python train.py --model="image embedding model" --num_classes=5 --embedding_dim=192 --activation="relu" --patch_size=[4, 4] --depths=[3, 6, 6] --kernel_size=7 --am_softmax_scale=16 --init="trunc_normal_002" --beta2=0.95 --epochs=27.4
Rows from block 12 of a small image embedding model, named by matrix and row number. Rows with one number belong to one neuron. Each number is 128 + 24 x the weight over its row's rms, rounded and kept within 0 to 255. All counts start at 0.
After each neuron's rows are labels from the 100 images, of 14848, where the neuron reaches its highest value: "responds to" is what is common among them; "patch colour" is the nearest of a few named colours to the mean colour under the peak. Only what is clearly more common there than usual is listed. The data: drawings of small networks of dots and links.
# fc1: MLP up (model.blocks.12.mlp.fc1.weight, 768x192), inputs 0-191
# fc2: MLP down (model.blocks.12.mlp.fc2.weight, 192x768, transposed), outputs 0-191

fc1.85 [135 121  87 111 156 143 110 146 131 125 150 136 181 130 123 101 101 148 144 124 133 141 125 140 118 151 146 185 142 110 132 152  74 107 125 171  89 134 122 128  95 169 125 149 129 137 133 112  68 124 123  99 110 134 106 136 118 125 180 118 109 150 110 137 136 116 124 156 150 138 121 131 106 132 164 142 148  61 127 166 113 121 139  94 121 119 106 118 118 116 103 140 146 106 158 100 155 157 200 137 118 171 115 125 155 128 172 121  83 114 133  93 123 101 139 139 176 142 154  98 164 146 130 104 136 117 185 134 124 153 170 110 109 101 123 143 116 146 112 127 146 115 128 121 148 112 117 169 177 104 119 117  84 132  87 121 164 117 124 102 120 124 114 176 114 130 133 153  95 101 110  95 123  87 157 100 151 121  99 152 124 107 143  91 117 120 104 116 145  86 136 144]
fc2.85 [127 150 147 155 124 145 166 105 177 150 154 138 143 138 120 160  90 115 120 121 126 118  87 119 163 145 133 137 100 134 138 125 137 104 113 131 138 193 142 126 133  94 185  97 100 122 102 145 144 138  94 140 180 145 101 141 144 115 111 100 143  92 156 157  76 127 137 156  99 105 114 155 153 115 132 120 126 131  86 100 139 138 155 125 127 120 181 167 141  89 161 137 136 124 158 129 105 136 132 147 132 116 151 131 121  91 103 130 114 139 116 116 128 137 110 117 119 117 145 133 106  95 104 125 152  77 124 121  98 121 121 187 111 125  83  88 106  98 102 119 132 120 122 143 170 129 104 113 121 134 100  93 129 128 130 183 131 156  76 143 172  92 150 153 155 139 105  96 118 160 155 128 137 133 138 105 141 138 128 176 120 147 118  69 140 158 150  82 129 132  89 142]
responds to: laid out on a circle; six dots; five dots
patch colour: black

fc1.506 [145 132 139 107 110 127 106 128 121 123 176 159 112 107 117  95 130 145 118 133 101 103  72 111 143  87 115 144 145 134 139 165  98 134  73 120 133  99 122 124 148  83  99 109 126  96 106  98 109 108 106 114 107 112 118 103 109  71 141 117  77 103 179 125 151 117 130 193 113 129 111 103 108 110 148 101 107  89 134 159 121 109 124 158 128 128 103 112 133 108  95 113 119 149 146 106 118 104 138 166 110 183 124 180 146  74 152 101  96 132 120 114 120 114 127 139 131 126 150 115  99 155 129 100 107 109 156 105  78 132 115  97 107 119 135 129 128 119  92 133 131  97  87 124 142 137 104 141 131 131 111 134 131 119  65 116 118 106  94 147  91 112 111 165 136 104 160 121  98 135 117 139 101 122 183 104 111 109 114 138  98 115 161 125 110  98 167 142 140 124 177 126]
fc2.506 [112 133 149 145 124 122 149  99 139 130 117 162 138 132 116 144 110 140 107 127 152 152 122 144 226 129 124 107 102 125 138 101 122 140 141  76 140 162 129 124 111  99 184 135 130 141  62 166 155 139 116 147 161 171 114 133 151 138  95 134 167  93 169 232 134 142 129 154 144 123  74 145 127 124 109 156 140 114  76 110 132 156 137 131 106 134 151 140 127 140 151 131 133 117 133 108 120 123 189 139 147  99 135 117 138 123 121 131 140 132 129  95 132 111 120  90 124 116 139 110 104 120 126 116 106  96 114 127  97 167 121 182 129 112 121 115 148 107 118 140 145 111 112 140 145 135 137 134 108 166  88 115  50 128 113 140 133 143 112 126 155 112 164 175 145 144 146 123 138 155 138 130 134 116 143 128 142 111 129 171  91 129 119 133 150 117 140  90 123 139 111 141]
responds to: five dots; laid out on a circle
patch colour: grey

fc1.481 [122 153 145 146 163 139 162 148 152 157 181 132 119 146 152 134 145 131 124 131 146 147 120 136 166 150 144 126 138 140 145 159 125 154  92 108 139 158  91 133 145 116 145 145 154 159 127 151  70 166 149 141 138 160 133 124 138  74 136 102  94  95 166 138 144 148 155 181 106 134 121 151 127 153 153 138 159  81 107 186 124 144 140 125 117 135 120 131 162 150 114 156 147 146 130 145 136 115 138 125 149 173 139 118 145 122 141 145  94 156 132 119 121 163 146 181 160 128 187 121 112 164 117 164 149 147 178 130  63 123 157 140 105 130 119 114 121 161 158 135 126 122 115 150  91 154 145 159 172 101 161 152 160 120  86 167 143 129 141 154  91 164 136 148 135 108 171 151 131 120 147 120 140 115 142 141 158 143 136 150 112 164 122 121 149 138 110 125 141 133 152 162]
fc2.481 [ 96  99 154 145 148 142 116 114 148 117 103 152 179 117 107 154 114 150 112 119 115 148 106  90 187 174 167 127 114 143 158 106 116  90 106 115 138 189 151 111 124  86 166  75 105 136  82 139 156 140 142 141 171 159  94 115 138 126 105 109 165 106 141 193 134 129  84 132 123 101 106 139 164 128 136 126 146 130 114  93 146 134 140 149 114 110 156 146 129 119 142 150 120 133 161 119 101 144 154 157 159 102 148 106 122  89 122 136 122 101  96 118 157 100 115  92 109 127 126 139 106 117  81 122 129 107  96 148 134 139 120 172 125 118  98 143 124 113 139 141 128 132 110 123 133 146 137 144 134 149  76 101 108 163 139 145 132 131  75 152 153  97 149 128 152 156 139  92 120 154 150 120 139  96 157 106 114 130 137 163 103 145 113 143 150 123 168  75 138 147  93 126]
responds to: laid out on a circle; five dots
patch colour: brown

fc1.277 [111 115  78 125  89 108 127 104 121 107 134 153 102 117 124 138 166 115  86 132 120 118 110 124 137 126 139  98 150 138 148 106 198 110 119 106 117 117 151 142 159 107 118 160 140 119 120 112 147 123 127 110 113 102 134 119 117 155 123 119 120 161 117 116 118 132 156 124 137 102 144 102 137 126 104  95  96 156 190  67 141 120 122  97 100 114 198 137 102 120 102 117 137  85 122 116 143 134  89 150 116  87 127 139 155 149 116 120 167 110 127 197 131 138 123 153 137 108 153 167 112 132 135 136 125 122 101 173  76 116 100 120  92 178 130  82 140 127 132 142 149 110 142 140 108 148 131 141 140 169 135 117 135 100 179 131 106 127 107 144 156 133 108  48 124 142 106 100 150  93 135 173 118 137 144 164 110 116 126 149 134 130 125 149 139 127 117 166 114 164  92 131]
fc2.277 [120  89 121 105 152 127 160  90 174 110 141 133 154 119 107 108 122 135 124 103 151 131 135 134 182 150 111 137 154 116 159 142 173 115 107  60 156 116 140 114 123 121 162 132  88 126  74 150 148 140 128 125 189 166  81 125 138 105 128 121 177  98 165 163 107 117 145 147 134 128 152 146 147 137 126 148 153 121 139  61 138 139 162 125 112 150 101 147 137 103 163 167 122 145 164 132 130 139 176 115 143 106 116 115 113  86 129 144 106 112  89 161 109 112  89  93 136 126 148  96 179 136 142 105 112 102 130 143 129 111 136 174 125 115 114  88 132 142 105 107 129  99 105 112 142 108 127 121  97 148 139  93  67 126 138 143 139 136  63 143 166 137 149 137 124 109 121 115 142 139 156 138 141 148 126 129 144 116 140 133 117 112 153 169 156 113 133  97 141 137 117 143]
responds to: five dots; laid out on a circle
patch colour: brown

fc1.501 [131 111 104 137 141 124 124 102 137 104  56 121 167 127 122 144 111  93 107 150 135 131 139 127 133 129 164 181 132  98  89 106 141 134 142 127 104 136 144 125 105 149 107 112 124 147 128 144  50 122 120  96 115 133 127 146 126 149 177 146  99 154 157 126 157 137 136 212 101 152  95 128 141 133 127 126 107  67 127 126 144 121 122  78 136  93 102 127 129 121  92 127  99 114 107 121 152 114 174 110 132 131  99  84 140  87 119 121 129 146 135 113 133 106 147 155 130 126 118 170 120 100 111 137 130 132  87 125 133 130 141 113 121 159 102 172 134 137 140 124 124 104 125 143 167 108 110 134 175 157 121 103 109 148 134 137  77 122 124 128  98  84 103  92 150 146 149 144  87 144 115  99 117 126 109 139 126 115  93 209 161 142 168 129 125 126  94 125 137 122 113 124]
fc2.501 [120 142 170 145 129 156 160 115 158 136 173 139 106 129 157 162 128 130 132 136 128  96 129 161  97 134 105 126 132 138 146 134 143 151 153 181 147 123 132 164 136 125 174 144 106 133 161 119 118 128 100 187 151 157 106 123 145 100 107 120  98 128 154 137  94 115 134 156  65 148  69 143 137 115 148 153 130 144  97 124 154 131 159 103 125 141 155 125 140 124 164 137 136 114 133 123 137 100  82 122 118 115 134 105 176 122 118 126 148 146 141 127 153 166 104 146 165  88 158 112 144  97 103 118 127  85 164  99 110 131  93 169 119 171 118  77 111  93  66 131 134 121 111 131 190 114 147  89 133 103 110 113 121  92 105 146 135 172 126 160 178 130 142 139 134 148 107 116 149 156 153 128 120 127 161 153 114 124 121 157 102 104 139 102 104 112 102 152 111 129 116 130]
responds to: six dots; laid out on a circle
patch colour: pink

fc1.189 [119 195 151 115 150 151 113 108 107 130 145  95 140 107 139 114  85 133 130 154 108  98 137 100 118 172  87 131 167 145 127 136 109 107 155 155 204 138 144 126 112 119  98 114 108  80 137 113  82 111 112 136 108 118 140 131 107 126 148 151  95 116  93 114 146 116 116 125 170 127 121 109 152 105 147 126 127  89  99 171 177 111 134 156 137 131 108  88 120 121 110 122 128 116 114 109 103 115 131  98 115 156 138 111  91  94 119 105  92 126 100  42 142 121 100 124 108 149 146 142 129 135  88 104 104 114 125  97 136 149 127  96 141 118 129 146 105 125 130 106  97 107  81 126  96 141 104 135 120 117 119 137 115 174  83 108  96 140 118 111  84 105 141 168 157  87 131 145 110 132 136 141 112 117  79 121 165 107 115 129 171  99 120 115 109 114 148 125 105 155 131 146]
fc2.189 [125 142 163 134 119 108 151  87 139 119 112 170 131 140  62 129 133 108 101 165 155 139 118 136 186 135 111 124  66 108 133 139 103 111 100  62  99 169 131 116 148  85 165  93 133 129  69 159 119 111 119 106 160 147 116 132 142 119 150 121 147  97 146 150 119 135 160 143 138 109 132 150 168 125 137 146 123  90 130 102 112 117 156 156  88 119 152 149 141 117 157 136 145 110 146 128 120 128 189  90 126 111 145 106 130 120 111 142  96 142 120 144 120 103 129 124 124 165 128 177 127 140 194 137 102 124 150 126 106 138 148 168 107 117 113 119 150 144 120 141 100 114 129 135 158 162 135 132  73 129 111  92  66 102 130 135 124 125  95 123 139 116 151 138 130  92 144  89 106 136 128 145 125 126 105 128 110 109 129 132 118 167  96 103 116 142 137  63 120 145 104 130]
responds to: laid out on a circle; five dots
patch colour: brown

fc1.362 [141  83  83 130 105 104 148 147 124 141 136 132 131 123 125 119 168 137 138 138 136 131 126 126 124  94 121 106 127 133 163 106 181 132 115 130  81 112 138 147 129 153 127 154 115 159 127 121 169 128 126 167 121  99 122 121 110 160 125  95 133 178 132 121 115 122 160  89 139 127 137 116 120 136 126 119 126 159 184  87 119 130 135  76 103  90 171 145 105 106 123 125 124  82  98 111 148 161 142 170 133  82 132 148 146 139 116 127 155  90 127 184 131 138 116 125 121 109 137 133  74 137 137 126 122 116 119 160  97  94  73 129 106 163 127  93 145 123 132 160 169 137 149 131 132 142 136 127 137 152 135  84 121  74 192 123 127 132 114 108 196 129 106  87 105 140 111 116 160  94 134 180 120 155 135 162 120 128 123 150 161 120 143 125 147 129  97 151 145 127  77 144]
fc2.362 [142 111  98 123 140 108 148 105 176 112 137 133 146 124  97 125 157 114 122 120 156 131 116 142 184 166 110 133 175 115 139 154 182 137 133  68 142 120 132 113 142 140 162 120 107 125  64 149 143 152 114 120 182 153  95 119 124 119 135 107 179 104 150 170 123 114 139 133 115 124 183 134 157 137 123 144 143 113 147  72 131 133 146 141 106 130 106 122 114 134 165 155 128 128 139 124 128 142 192 114 149 101 121 105 123 104 138 149  99 123 103 181 103 105 100  93 146 139 145  91 165 156 146 100  80 105 163 157 142 114 132 168 118 128 123  87 126 168 119 138 115 100 121 113 133 122 153 153  99 145 150  97  62 121 120 115 131 132  63 128 146 127 149 123  99 129 146 104 146 138 140 122 133 160 145 144 118 103 109 128 146 122 160 162 143 108 145 107 117 120 117 137]
responds to: five dots; laid out on a circle
patch colour: brown

fc1.505 [ 90 144 106 110 125 156 103 120 117 115 125  99 175  99 119  42 113 118 109 169 117  96 115 125 143  94  92 149 141 156 111 144 135 116 101 161 128  95 110 129 119 105 105 113 132 136 113 109 103 116 111 131 113  92 103 106 102  72 127 132  87 122 119 123 158  96 132 178 134 114  98 117 122 104  92 123 136 178 110 133 113 102  88 104 130 119 115 112 106 101 141 124 129 141 115 104 109 108 149 164 123 160 121 178 128  96 126 110  75 105 142  90 107  94 102 100 137 136 145 155  89 137 128 100 108 119 134 126  93 135 134  94 114 105 107 106 120 109 102 137 151  74 133 114 145 142 107  93 146 135 105 127 109 133  90 118 108  96  97 117 122 107 117 171 133 102 150 125 131 159 158 128  93 179 146 107  73 110 123 140 105 103 145 111 113  99 109 115 119 105 148 164]
fc2.505 [122 111 110 137 151 112 146 103 148 150 134 147 152 110 103 111 116 161 117  91 152 118 131 145 209 118 138 123 111 146 147 139 135 128 113 102 129 122 164 121 120 115 149 143 104 119  85 156 156 112 139 139 144 201 112 129 143 125 118 141 157 130 168 228 120 140 121 140 158 108  90 110  78 144  91 149 136 138  94 117 122 107 160 122 122 122 109 140 146 134 130 138 107 142 171 104 100 144 172 186 178 145 112 138 137  92 111 136 136 110 109  86 143 144 104  83  97  96 115 130 128 101  85 134 148  96 127 111 124 109 123 157 126 136 105 138 130 122 113  97 126 125  90 119 145 138 148 125 122 150 120  97  78 149 124 131 138 129 112 154 147  96 111 130 149 179 118 148 140 121 144 104 137 131 131 113 162 115 141 165 107 153 174 126 157 135 163 105 109 155 108 153]
responds to: five dots; laid out on a circle; blue dots
patch colour: pink